A small contrastive image-text model, trained from scratch: encoder moe top_k, encoder num experts 32.
Rows from block 7 of the image encoder of a small contrastive image-text model, named by matrix and row number. Rows with one number within an expert belong to one neuron, the router's apart. Each number is 500 + 25 x the weight over its row's rms, rounded and kept within 0 to 999. All counts start at 0. Numbers have three digits each.
Before each expert's rows are labels from the 100 images, of 14848, where the router gives the expert most weight on average: "responds to" is what is common among them. Only what is clearly more common there than usual is listed. The data: short English words printed on busy colour backdrops. In brackets: how many of the 100.
# router: router (encoder.blocks.7.mlp.router.weight, 32x256, trained with AdamW), inputs 128-255
# gate: expert gate (encoder.blocks.7.mlp.gate, 32x64x256), inputs 128-255
# up: expert up (encoder.blocks.7.mlp.up, 32x64x256), inputs 128-255
# down: expert down (encoder.blocks.7.mlp.down, 32x256x64, transposed), outputs 128-255

# expert 27
responds to: the letter t (52)
router.27:513512479472530486503482498509522483475449530481529501462486505505476543485482487477499497474524485487496495543489520553536483432524509444489482524468531542482531515521500462507519506529469477536487527531514489485489457442482497524483508510517533504509483517494526466472539527490533482489467534492520482480485530487456496503506531513493482549477472477547495496499505516521553550494541
gate.4:519511477482476490503502474500521488503516497511511451491492508527486451513503502440477502517559514508475527483583492563510460529509494490496491521492579490498540501456466491506507505513507518424491481520516498456508449489498493525497503497552490507483487500498500537509482517501483521496498510437551481493510478513497503506495537466505553480487493502510532483509532489509491494494503
up.4:504489496501508508508500507517504469498522493487516464492494497507514486495494500429504480502519514501570534469490507534518458478521478528520497496498510509467502537460503495507500505533564502461498501499580505468473499491511497542506490500526505450507520569494493496493494474501445496496464461505516514489500507478486493528482516512521526485531470512491522501490539501517494498498508
down.4:518509487504481438501435509493491508483495498500519521481498481497509501504496506515494506497500511497465480484506497458502533429506509528493531500476510503526520497498514507507510500514472498485496535490513502521493478483452516508486468499501459493503556547494465506499521501494506493504553477496493518471505525498473503445442434539500487490515504487366544516499497502480460490468543
gate.5:485496543518502491542500510482509498513446493514495433489501503564527498509503483436504505503522543477465468501464540502519493452498481498497503499489517495526504516503504492498529542500507535486465499506507550501438477462485478501477578505534495495496500515499488535497509562498500500499503501507510540491510504486509486490510509504482566478510478502496513511569513515517455485487518
up.5:473499541509510495516501503490500492516453495519496455484497500548543502511507439457502499501500536481446494491484532502533502455499489498501501479485499488504500520522511479497521521501497491489487499518489544498485453477497481500485572522527498498523514514500485565506502560500499501502475502507511506478518503482505505491518536520494574470526486495501516503524509500532441490482518
down.5:489514498481510486489509467517456493498501491471499430501466516504500494481479509534543509508491454491497481542522513499513519503514539433502554511498503506456545500500537502499486499521501493492488482508515470501502469500506502530496487458535495504498519503544498495502502532518504464429492478505456499498505496500443500504496512528517483514479445499475496529483500477512496526394515
gate.6:450489492502472512479506512501499489474438509502500504478520501495498577501521529426487510517479487498469428502494503506494490566483473499539438499565535531504502480537459490497494499502483510498484498483503489528520509515492490492497515456504523493476473567507501494474501553423505505500486509554480499513466497477496519509494513483533476517538475530514489507483516510533501525498500
up.6:455482489493466529487487501542502507480453505500488517497532505487505573513523552406479497521463500501482471511501497500494501554461490485544452529545529522514491483535455513500488501502501497503468476488504490530526539507486453482490499480498524504482472585499520458487499517421497504503480523518482493511469498483503520511498546492548461514519475501536509524489529517515492506499489
down.6:523469497498499488501500509502485496503464494496552504497506502510498515522478498469532473476494494506454500491570438517466502529486492492490520512492523526512490488502493474497502497545524500553528596520501481529471438491503517499524500499480554466501498514531539465499491497504496491463467501465477496504500496497493463489514484528467497498496450459515477503482470502511493480503506
gate.7:521531494521474435475484482509546502584475504514514495468518502465473509499496506490483460509476576510472510521497515465511527463510499494488495484467505500511525509538488489510495500508514446518447496505541502513521504487495479506521499418500497535456485454481500501492512483530516521548483495490500472500494521499483531492489496464484522519507504493496488560533523481482566492461493
up.7:510500478516493486512514493504525517541443486514518495485501498495502490464468498516463456506467545520482505527498511464510491477515512498460536444476473497612500519519482476501450506502504501516501508515561485498526497482495494474510435446473521499465500454478480520509485511515524508523504501478517485482508515502485534496495490479490541498499538501475479524518484510465521507487480
down.7:505495506513490520495526559500489530473511503507489501540496465495466516493481481513446587513487524503515488487491518463502499444537535503521497545455510496439531475519512500528451487519537480539489482503531515489498481483500492507522501454501494487562525527497470495473505432568503502485476488511495477549472497469523560516526499483494459474522553504528506479471494468503491464491460
gate.8:525511512501496498498500535553495518499502528537487447485483499491550526461491515509492501494480509499529519499530537456519453495493500492503497521431480516486514508484545501493510523504503463528468513503519522493490491526494463484496480488549522504508457492474472511473500520513497498497516498499502502471499509495501483445489462504522521496510504443494484501518492443572558494491513
up.8:494515557497514508505459497499481508495503500538491503494506505502466484482492511469522495478474491471486505496498472437504489499483523502471506517524490504518507495515540524501495503493496503538458522500543475503495504507501504501518488492510512538561499476491492455485510524460500461498497545487477551515490499506485477496513470525506577513432504466489477490501508494527512496513496
down.8:477510495503527494468513505509515492495464487468529495502493502515499491494461492488444499494426458535489473490499498493472489513502527493505486509492482517471467504501494489523432506536497486492520451499543511521521505512479467494495495528539470498496600503527543503526459499494552508498498503508481479513468566484463507557543522523450523505472498564501493502502496467453506536464433
gate.9:500515507489552500485499447500543424501535508475495497480472509533486485506455493447491491501581534497483509495480505501447511511464567485472501500474474490482534488565520485520506496506527519531469494447571527501501511520503465501534522494541485500499462499544517499478502570520502516492462504472498465494519521524492490492484516491524455479515524485471454549501502511534538500506516
up.9:496472536529449503509496537489487556494467468505501501519523500474521500487556495533509504509440484505502492504508492498548484482531450514509486518528535520520485514441474518470487527484488499469542498555423468497525486494495527513474442507458494518495533471452479480534493450500499488508535485529497551502465486489515507508515487523472550514471440521528556465499508488457472498486480
down.9:463504499519518497549499550481486539505505503522511508475537514487449499491547491509517550499540507493508489482521504482470518507494456507486498505485528494499527488486503495502500481480491492479487488467472531510501498510542501421529515496492498495511480552500488552510510504548483526537506492542525498488503483475515473466499504477557422524546514498519509486509519545459452536480459
gate.10:499490439526489494519499498523510472513503526473497499483506509488464532514403503464495540509539519446493501521468506505498509492518496519470501501483493584519464502516499487497494492505501548510477522491481501565488498496505533474568482489486509451517518499497507530606504492497509505534500508496508480496514526455546515502495477497523444493528497503502509530504483519492493468509514
up.10:490501488484511506498511453488521525534507490497513500509480535497515541506501538479468544485470500506533479488501492491512602530523531492519524487476529483524503505443451525475490473491478499547497498553395454532494505545499552484491501524502504524544498505471486458507499478448490498466536509490512489500506480531496499503473435462522464489508530493555502505522511486436528492503482
down.10:504524512522517472499503500527504476503491501499474485506504475461488498502478483501472633478508478551522495487516451519550490459461507488501549530512502497514481482502498500468475502480503491512499501501477510503500523504554503489519508499573488552500567532485479516531475456481512491452509484495475505471507508515508530499450536480495484515507512501498510527540502499484530492495478
gate.11:501498516497542498485513458446503501497516480481520501479499521505510557500512468504483501498490493498517462508502540525512493502520512504504490498479504502525518475560517517498489500469486478502532496504514490495506481516495516500500508496473509419551480468439476491501470566509495505550507501540509491500523519519470508497553502474543519477494481513503429496499461507495585513503500
up.11:486480462518508490517480496509496499522534470500502499506520491491465509477513503490470559458498505504480569486510497454493404499488519464520496499510497497509479487505540512497487497506493478499493508521457501495598529564533471548500460504448514499506477499502464514524492515474507506508508488518499521500504516506491511503501533515498471491496449492528524507512438469507516501503489
down.11:460534505463510493507517466499506478501510525477476526497490470507484495486492466500472462549485495496509503521502558528473510473519517459507508486503481509496452501545498486504504520501497503535487448488466516507512505520521490505485487522524512526510526507548504499501483511498455472536499508516509490513527513483519544498502508490490484430497502518510502511475507489501466487524488

# expert 11
responds to: the letter o (64); the letter h (30)
router.11:529464533524490470517492508505481453506449482470495526488479531523498455507491472521492457468481517529515482489524475499475481518507517486515510481472544505486471512539507483504462451494535514517489507515477505506487502466517483470515460492482515502489488472528496508477487538559519505479500503468478481534503497516529466515502532546465448473488533490488542499498529537477469465507484
gate.0:472495478513513508529498506485472467446493506489520489500508490510487490515467517480491453496535490502490517494489493482487535516504487490505534511513521518483504507465499516519492520513502536452520487485514502454493454447508500522537532501525476500496493507487495519500516570510495478464508477424498460508451490491500521539512504527529511544469479512493516435503564503489519499464481
up.0:517544504491489503490508498500432492525488510504494521477465500490519488501483525538476465545505505515501465512523457487467565474515429498486525520490467500473527518483546528506496501516561571519505481499447507485498433472536548510551502507522486545464549483493509516482513484507484512459500494489496476533496501523501502529522479483515547515492499498487530425482516494504549506500499
down.0:516509506531473502490465557493489553490497498500598524484557497488478542482507497504502477502505514515496486492510500510479541441498492561510481484493497485423505452500496512488517501477500501511542482511500530502499551510483501504503529504513516533498495516485496483484502523517541500504501470504467560497439483501497521501473492474509535492507504473515504507479500433467485496432503
gate.1:513495499493475448502502510517495500487488546497502526505476509512499500505512477578492475485497477513507553503527508490488497520517527484532509503461500458446492515462497508489502512538528488505469521497453479491534512463489512487492463474465514467495515424528498504467499500503520493542514511482490507504480500507506495519519471540460499506474499518502492513500508490450442503499496
up.1:494524462480503484512499449522496508510466500528530511488537512496479492491543492465521491498485482508464504506469521496492500489505509496494491511534502522571507496498441466504502486480476511499546499476557502538432527492492457516490498492508514495476448585531510499525512444499467504479495502505486460478504536475532536491501557501519490495548531490484493516518471528552544496497494
down.1:527475497465545492465496500514539519447507445457504511527445499515460543505511473506495495470479509505465489493434488504507472564499508544561459506500527513498461523488504517505491452509510517460507501498446498500497496501464479502505504504447510490504498501529567505539488500512496475517476513506529454497516453496520498467521506515500508499509573515517510500492482483498490516506493
gate.2:480495534500515481515497502500509437490484490499488542461460483501477497511542510493500507484501488486508459501496535499492473496511546499506475480519458502504488481572524505512514509506500463463467471505490505500504499507483496486481535509505466508488541455475488503449503544551501514501516525535497529525518531505495532485469454498483547487465497513531496513499498523501478490493502
up.2:476485505512519497513500485500505461492491510498497528477449489488501530501536500495485511504506491495503480499496535490493463498513553524527472468522466501506482504532515508518505504508491495493450490505499519498511485492490495490460518501488476556487521462486481508473512494557489500500523520500510511510499550508495520487484465493455551492437518514511501515502498527514481489499500
down.2:493508506528433511498513542520488496515497498479500495527493518490504490502523484478534512479498472522449499498535495492458545507450515522476487525521499483505487512508518497480525511502481447521509528499497498493507529536540514497506513498495524572489482487502487465499506491554494488464488497524501503534490497494487487500478534500480513501502453402481522500503499523460489555503487
gate.3:538505485500502501493495531499474515542501509533494466499537501500522484502487494462507507527526521501539477520502466499472510535478442479507492518503501499509489520507502487501483504495494438522483508488524494473476500498498431446480501517490503433516527493529500524477520594494499506540479487518483504501523500478516497520539501516492479510509526487494468482537521524493551447492484
up.3:429497514499527493505520480501513510487495497475517490499454479476502513499537502506491496500508501505490473449454544503507480502500500507502500470486533478488531477497482487499516487510540497471520495495503536501511499495533555523486510516526513527466504516490517510531497505498509475492503538481541457496476463518488493471451484469503540497521489502503502500495491495496488505499490
down.3:493513502482494485483526513450513492501501498496477567487478496508520504565467465495505510473523513481454506502512500546458503489520472500585503498476499505503495502512450523496538498510496509504514475454487430519498472452468470474509533503440494427528524479523509527499501494489511505522532557540516504494517462502509501502482480496511494552490515487505495505516507489529496503466556
gate.4:540474534498508495492470481506520606472497472463499468510518539502497520526458494504494486479517518500465475497529543521484460502489406487498504502528517474435485480428509487512502499497508533496568504501476492499533474551470495490483537531503476482551490482497534535500502483491514505444490469502534524534511527496503494475502502526504494516481500499506457500463548500506502496501531
up.4:531523488494459524501481522552498554500458554536497534496496488477472447494525442525503447525485501488505530496443502489541513480513485517489493462468438535517487481557513511509506501501444430518482506495506501498503545513521535492542485485499481488512516547471479491515506449528506444536504538482489500499506515502512519498466504498440499526501517524500511513504485523485528513499491
down.4:467512491501499455540464475443500508475477484493492497502549505522558494450530494489525530497454547546518505504474499499478497507517482501509550510507549503479510494498499516499526470473516486500511517489508491506518504523553494473494503498526525494502427457504458484481497520511477494498557483505500512511500498501489432529496488481494521474533492510498529479497540500481522538444473
gate.5:455511525493498498523481496498494484562466514484486485507494503503535507500500534497507462514521523506457489508497426491502519525520497500499516512512401476526479512521496538487503505504520445500495508553527452490490476471479605491508477511500498515497539443500500491518523542482485507481506485503473530497496499480521489506541468516508557561529457528509480502452508499516529501492499
up.5:492472466515486507503503519495482557467492472516476515505455526508499499475490488477467535511516424507498477496469563524466496510485503461511514517559573508485505499469483475481451495544502538501485501473514550504519501468491492532510501501483502469492482598487508526499490491496498501470501471513542517475489505488527513481488549483508458580506501492508504522508509505549499453488499
down.5:524499451553494531540496509481493529499444536503494489504483500485503505505490520520472505516405498506536502497509509459501505463492527486454502483500502509483491478535497495511492525500503462474494514497503496520447495506491517509500492485498522487540471460497496486506397489522544490513495531511497503605502496479484513508523497507521489483499492466543488490507508495501511482500498
gate.6:500515544530508487517524539487485499502512530474488514451448556500482500499466501496495515500526528547521448528477506480494514514518492509507510480449490478499498498422519511535468502522517534533456531503494458491521477502501421497495469519512538528510542527465491507510528500476494522490554506506525484490516504504492492508463493466500511484542580513467475484498488510510480520502501
up.6:517510482476475505487502488503522552512425479546497509507514490436518510500511497474505473507467474499501529501497455506532458498468521504494486502556486518501484503560483494476510491500500472498528474505562512548516496515502566523500469445486487476471473444524481469513492497499519500495481466470494497498482503483507483491514506517500502470456387495507516497510520501498538502491498
down.6:474507498484527519463521531510531501447502488551522502535482498504468510502520545522497492501497501491493496452505471545519480507495507494500524504492557508517478445496571503497474454499501486501492501523503499515537480516503503505534529498477478454484507485496496512513487498494493494465495495516501499476507519482494506502505502505496456552496501439500500503486475499561471507513508
gate.7:550532511500507494480488509489518489451496545521498484507523483498503500504512530512499451488488495506545511521529441483504496494510443482503479479501499522500506527521524498483500502524515473517520548522517510533528476500499527529542449502492554530536541437495499504526508540501514477532479519480517498505471484498507424510507495528491522505476479508515464530478508484502518473471492
up.7:480501463498466516513501496428495496535517501460523511492518453502474501513495485447520509518520498494491482518482531525511510503502516525497499482507491505498534484563512517501502501491444525490487450503486490489494504461522525482512529465516462498477509436485461495499497487486490501490543536570496522502520521509484553496502514495509476534486502493491514497520488494493498531514518
down.7:487481513468515497531520472475510481498521522501444471492474504521489520503513509511486548492464531472498493499455500486493506488526506503546458506499484502499508513483500486524499458498495534554484530514525433500529498474505506516484479509468501472517519489512487475500513461498510572531511516504506519487488572504451492537464502500507504484503506466506505486482495464500525507532511

# expert 13
responds to: monospaced (39); white ink (36)
router.13:523494511491479487459507458509506519526514451494490501516540499482513469522475515475493469473494531468499553462482497495534481478511461559493543427479484502490484494495472496529500536509528526506496484527527478487456478510472500538470532519523519467499533477474484492500507501471539491473522495504498507540519526484487513493495471531475554458491494491490452499526490449508499497491497
gate.3:442431505501517495482502515490534434525511530548506487497499483500514460491525503501524516507504560510485492475543538492522505494520471513514495514516497501509501485504512498495479500517506444461470500493471488503488508509500496551495470527489506489493527500499488521487487514602486509534488477495491492498474477501494506497498547526502545466462522507500604501528521503501441482501479
up.3:550560491505500520500497482482462584456498525469495512501501525484505519505488501498492514493529464506508508507480440519449480519488505485473530534511518498482511510463493496504500485486506531493506494502523517498511462502502505481494490479499499495488461535507519470547506497362496493477500489500548507492530533507505516502502459471496444557569459511495453491472497501509527504502508
down.3:407481581499466493469455471469504484500500503497512491505480529535485482472457504466483498501531490592538474500494502508503449490494481501506545505496493502482494470554443498517495530519508465494499494527508557490497509485508516527448527502546511522509505532514499525504502506498510468513514514499480453492552505497500475504448535501517530460524493483500498512515485482445507492511501
gate.4:503510475485487531482499479562447504508485501468517487504507481502551503501492500415531466498494508509488506501501475486516484493503503504504516447486481471493493483435451513504512542506502475490502505526462485512489465500507498522498533502554481617452524453479486493460486495498479486491484514520475479510495513500443510495492500495480512489540501488510537473500519516490496500498507
up.4:522525494481488508480510487593492492490506495476514489502490494506521508501488498429534498503521510510494523506508448503527471484503483515502509467464499451494493491460445521503497516506509502486510505520453490502490460477509499522509550511583509607452515448481515483472460486502479491506464501544462476510501495485473497499504488487496504482484516492501540480503536502481497480500514
down.4:491491459494502471457537509503474501488514515505496494479498485462504447507533471522470502510507483506502478506510536498532461468507539488463462474485499509504491516548554511505492489491499496496539554498540512466513496473529495490511513430507479462489502463522500531548484488509496473498512503492461499469487493509510484496479476498494487510520507450448508505503474501516503476528507
gate.5:468505471508476499502501442564480497535477523502514513482514506497524539502502514451500462509568496521512541512459429516523549477500469516503509504487457497467504499449479498508500527501499507544494502511514509500450491508548466455528522472532524464539510508534524505518500460514485510538466507500490491496501502500500506505516491512505501494490499497500520440484472511497527532475472
up.5:537498528494527492502505557448514497487516457495499489515481493501458470507486493565499530500437509490495429495527582490491486526502520486485497515512527493620502497537536522487492474497496506466499498498495480502532519509485542530484491521462488525458477481473485491473511506499501500465530495508507500498502507522501512493483517480502491532484507501484488523503528460495502495513508
down.5:519487465517492516482502515514501517507494451497464560512492471513497499533549505545466436519503536486487522474480477474502497525495488488517515483490502472489498502482479497512518479499519501498517498497494555501499531476478479537557507482491523441470494445501524533495484513501513500469486501463487508497502525492540502463475474476499501520493507472459509494485498552465462490554483
gate.6:461497510512496496492509518485533500493503457503525489500501494478478503500532485504498547498425466499523387443510522499513492496473448538501482522482509488523505496504525487524494524476499498499546481479506489497498472497514454501498529471519542495462491500509476508543500480514473502531497464548499492503477502506499578487503508513464542495526525541500525521534516423456503500513468
up.6:528507494497505501500485475508492515497494520505481522501507522497549498494491529441503442503575563492498562519497482501463504516511526486504513487516495507447491497508488509476521482518508492503489506518498508514504546508467502501499485538470486509534506494500535491462500529478534509488500504486501527500510494500498390523493490487525485500468484488513498459466505563527505496493526
down.6:492489489492499462502581477511552514508466479493474508541473504486512476516477489449493498522497507485508512499472530485554510498541493463471490458497519543505462511478497507462536534512519499512479498503504489512517472436522540459498509527506497557505493504499484509505518499530504489493525499497483476496529502493506481489503484489502483498492505501508503510493512494554514448496482
gate.7:514517504535459496503505550500491554524506551491500491524521552531498499511479500522499525489494500497465552521485486491502527521508468490505494501475464515541502491427500502481496512496523410530543508494514539498517513473492504502475507481494515453561500472509507496520482517473504509560566457495540483485481502529525489492497492484441560514443462504494512521479480496504480451510509
up.7:476505504509479496541509508524509544524523514484514510513488510491487509510463485500499519499498510488500543553498467486517497512502506494511485476518440498532449470466476504495522505499508494517521504505606500492511522517482501531501548506483518499488539455515505487497496495494519486502527510476511491508497506501505511483506451478451519520469488514506502517469459491492510456508508
down.7:494557485503501490523516501524490517424497499499434591469499501498521495501503504501494510470494490504499475454505492441502529501474506453499511509534498566451506507496497410492477490498542460464496468570516523510542585468486474464476501510470499469492503491496478497512483488495528491500444583492507496506520455510484487520464521485499496518504505496504492495455539502428499492465523
gate.8:495494517503489496495506494520463478517499500517498482513506511515444494497496499489542519499509440505454513482438477489503451539506467497499488501484501497532498519498408498510470500517504475494486500497454502500522500478505542470455504497531483531496499482515502523515457487508521481508501519483495497497513501522484507492494524513499516502492508498482474480517498499468546513501489
up.8:516510502490559496514503499474504576485488510490500540478495495489502497502498500530491476520513572488516489506521494517492513466488542506501514526518510506435516461506570499500517494502503545512504481497510511510464497518497432539546516508494557449518499585493499473489510530511491499471473525502508479501490499481518486501486466481500472503510494470521500523505500508512466483491528
down.8:510434502482516512500490496523514520520501487516486490530520495459477494462497458489561543458512501486467467488520496514522495476503475513500493499524514509513499518433499505485500503455508479488500510511462470468541512502507502475480460543429504488477516485511472489512486487498474501516532494486510511534461499506497504502484522487500518484499495481448496466517503513500453487513459
gate.9:477519506503507501499499492498507480496538473528504510499488498500464516499454494468521507495536510475486601475506448479491489537509514506497522489499503508499468488542497509506505496498510462496415497499444494474447514534502538527477505518496497504493488485459511520519513501496524500500494497511503516507530498510491496464495502517546549450514518502503458529500502538529484500499535
up.9:524468503497505505496501508497495536533455529476498493505515501505522493502554508556486487508455495529510402521494548514510510467498491493502487495502498494503543501456480493492479502497485525500564507500563508518544484498500479471527475487501490499502516512536490482487495512514469506499511499490495478495485515496503506526512496490464437557499500492501552464505494485460523496501466
down.9:524516504524465534564480439510486502488471523525508490492493482503539496501518502461553498495497520507541507499482514452506516495499546506488500500497503502499503525501503438499451514498475465481461496476502489479440511520515493515519474511542500548480499482511479484467477526488519472528478526487471506524500489500466480533518503501521502474502496459503501476477570561450508499492495
gate.10:493500500499532510490490510514498515455496473506530498511485499494509469502467517505534485519501478533495508489491467482502512508504553503503489542482504480515503487512452495488508492475498414501527503488506439519468501498491491512493475514517526531496446468512520499498488495512500488531505513478502493495487508506493495497501465499502524520474489517499438486499500503478503534490465
up.10:509483502510506487527512492462513490525500514497467518494515503499466544503505492497451510485499540480484486532503534510488508481498456501488507454524490514499501511484553500507493496509511590500492473508537548511546502529498522502514532482461481488517523559465488493513525509497503524498468500501496529512502492478510501505507531502483471497523508484500546521506485485518497470507530
down.10:480512488468507478501473545493505506498524510514501509441495534487527495436502457485499523491504497494453515501492522505563500487484506521480498507517490527511497512494524501490497507495483551460495480492502498519498497500557511444459493501461500466496501500501499503476533498500502501505477497525503508498465468529538512450503502550494488512535502491536500500508499495530452532505528

# expert 5
responds to: monospaced (36); the letter b (27)
router.5:471502530521511534480476500496471501516559493512472476452495515534500522533498496541482475496518482519473489497533486493477502468532507492529530519479500553484516499517531522490477480513509483527488525492495471490525487437500504478497473463468509470505506496449507472496526455492504465530514548408475511518546473491539472478501475503457503518468498522482474480503452463536519468530523
gate.3:506474510504506515498475451481514462440462468496552495449456506528553503500456506483494434498519477511493528478495504501502515501498505502493481523486546503497507502475441500501508481512519469504495498501500489527483496525502491547535503527500480516504471549502514497510502521490479478504506531494569500499511507503486460517487555503521468530476493503500526522479504488496536477454511
up.3:520469515497501500511426457532503501482499441507533505502486499507526497498459524457500430502500424511563563446475478503502509510500510500474507558499501513478499508498484518501493481501495523486523484473482495523458511515500510513513495495515500513490482530491499502536514496494503490507501514474536496499515528493478418499486479507505503530492498499479502515492500480499544432502502
down.3:508495499489532449506472493486507522498469524490513501527486505519534502485464506494470512451483500526517496551491516542486469508566529531510511461493493473493512440500513481512553513492466547517526442518492430497573491437537485522469488532502512486498437500497501489519500508481483495504503497496498499488486484578459492495509499492509520490509532503515507502487442454496495535493501
gate.4:474501435495502467467519506494515534501507505527527463498515501471483472502516549501490484507503564469482435511467464488453547494476473495504544489532533508492505508533500497495483503509501458499522498488506522521512476521494507569535497501476491546476495489456496551489502488524506512515517508483531444500523491497513478500509503503499478524568522500504419480500493481482448500482500
up.4:519494472496496510493477490464496462520496515482443512507456505486504500521481502494498488495491467500514496492493469532574491504519490499468431537463495491540489520444524529509497500491499639507490477497454496458472492492487503475496502498496440496462557520507498478515477519489481502502487498488498507500511502517509477517525475501502501458487506538526540516497484523536499491557515
down.4:513505505475486540502547552492498501512491460486489519480509495523499502553519450502511475511508505489457483502510504525553481494502502526499478530497489516464481456518501494504495542506493464520502511433496502483452524523506554501518507512487481503456483551473514455502511491490531504509496464490506510513557542491514500480458511517509465484496495541513481473528505521461500507458489
gate.5:465541501485514508505490499468507417507471526461471494501439530505468508500507484527513497506506505500460500497463494529538542489496516450501511501471488469495506494510489483460503497501492464508484511496504477526493501493501552504498496478477498513491506521494519497518515487529502507510488518497508498500473500499525505497495497508475510485508550504503497470486501573509496532536498
up.5:505474513503513500509503481485534473500592508461505526517532486464517510488503506477502507520490571495525506509534494488504495522501465501554507526567502518508465446524512498501493512500524582509508516490465519476504443515486543489436500493495540564549500556500450505488501454496463496478492476510523511504543492484504496508487455540487490486498473501499531481512479481570473447498501
down.5:505501476523511474492485518495548463538487600516524547504506507491518493485491484508495513506519504510514470513503479503511459524506525496499505486455540533493508474498497518515500507481472522504518500503495545536521509506489513483500501432469494459451483481502417511476467542502509505493500459504495515471494444487501513471476501492505463482496523461498512497461538523485463507550491
gate.6:498483498516517513489490469488449560525515485495483476485513502505470522493479508532507475481531504499390470466540473520486497488500441513522526525513483533480517495473540505508515493503497460509469507530400507504496478502494480495450497500499498487538489465506466484547477537478496505503497515472483529507494487479493463462467509554486501500545475501504495490498474517486471518516498
up.6:496489498528509510487487462477448563525560485514480471486537501500463516503500506520506472500553509503411484481556472497494512478503460508541547516495507521488513498439533501505521498500499475516466504542443526500510486511495460504482496533499494484553486468494478483530475553466493505484490542467487531499503499492495465492457517551503492503556462500501521490499472503497460521499494
down.6:518499453502481496538500554561514511501432496499465500534504518516537493513476484500496516504448497510502506472516485505529497511486510473469484505486510520475551556488492497454503534527515492492513502527501478496499512471485498466491522500477493505521502511497484521539473488500520538454495458531546480469451536498487501508508509477487506556485508491515498458497486547508546511507489
gate.7:509497482500476500477488516545473516483509497496487504501501514466505505509451466470520481493500499510505602439506500496526546495516445500502449529504494513509514469493539485483498494473504563506494525500491506466471484483498454498543508469503500493484517499494513461500483500506499537495464494502515514535521500494501502423518495514466500529495478515489489492505503490508436507498505
up.7:529485465492480515508478504499462573470517498509441499495498488487504501527427522566507504482491483504462518494516462491522522497494488507505485502529498544559502500467497481483497493511486440502492519501441500480497506484499507533457493524496518510523523525488501498554478522496500503454453538484500516536514497495507512456504510505492488499486473515500508498481477492506425489509485
down.7:510540547512480496486494521475457553489489474507500542507502547503481527483497498519476486516521480496509486546499500509469517467473507521512510496544508506489521432431521478489490505503501475483494510500500530479478501510469509486498502493546493490508462514538479471490495491494533493456541504508504500482484496499513524470506547517485492527542497513424510541541481494492513487406479
gate.8:513498500501507520508501488547517488491480515553480535521484484488523477507495493534505536523562484498475516500555460488497516503500433519510501538509441505495506492433472504500452505476499514524487524497489454510476481505501493485514438445494511499531500528503478476504527478550503486509465537434500512500501507508503510473501435509484526535499502502471491497500473525503509501470500
up.8:504493514492492517519507493506512508487397498491483520498403496542498460502508481532512502526496496497491459496542475505501500511466489502519460543505490484495508501494470502499479480481485495504518533498496454527460499496497465526566466499474499452510526500494523438496503499550493496472496600457505523486502527532493496486468482455514490507489513502496505509491479521472543485480513
down.8:510503479492429530495513503479510500464470497463500513543541496503492507473492543534484498482480496494483457496487478507522469496445482547510485531490501502488449519521500533430476513495525501496514500516532501531493466519532531485501517485498519501492496422516502487530484483461526496482485506503500470492513526497499527501503500497500531489536518547503542503521430491477501493431519
gate.9:475509507523549500483498485527479503511501504499507503507463518506508514491489500494504419511538489497468449497505433501479515507526496504569504467462510505509481500517500489500499464520507493544497506499469480500496466508489489497480475550500535471498499490500486541517503494494524501510514531518462493496514485507501473514498522524494466462469504499499459493490497497486505502493514
up.9:476501497509531481470508482574471501526508501502512500510460523486514503475473516474501429504513470496479479492517463502490516495522488504527510483468506500519485500516453488493485486526498509513496513489497492484517476488507497492490463526516525489479505469503481506490506495491515505523516509527467503488509486511509405528499528523501476457456506495505435461506465517454505500498507
down.9:501439531493489508431503447486507494486502472500526482516492444547482508485485496503511538531486449495511494526508509517499500481498530497519485550562516518521476522550532477464495509501550504532494500538477487516470508536505522504507481485537512503486509533530509497493501514442549496497479476507474496548494422528486501494507527510501499505534497524465492479499487482514509457465508
gate.10:484502441513507483530480467490509547510499499512500503496529514496499497506472497511512533507507462492531463576516495478470503486449498502469496505530470512466487480503500480506505501499578454554523526501516519488536501480474522489502474506493509509545499496492550538523520471522498470501511507487519496497486505492468472502507497488501482505538523537522501532505477493502534503493500
up.10:505499563490504502479531507517501481495497512496518488504480490489511500499543518500496500497468565508475579420480510501527498497585493509533502502479512476546519508484495522493495501498445556465494489500484477503467504512507456536501517495503492479479516512499443471464493558489491525495487487510482487497522498510516536489488498514500522495472474486466478457505514514503469518512492
down.10:475501509508498506516492489463496484494502482479546441494448459570451537497497488485542501476514440521490477519479524493503519506484491506496505469501489468524509464513481471544495511506496485537462497493502510502508506490514462510523565470527503493512512518505498518511520496506468500516514471475503492500514518497512581510512477509559487511482468477486494503517577469473547557483493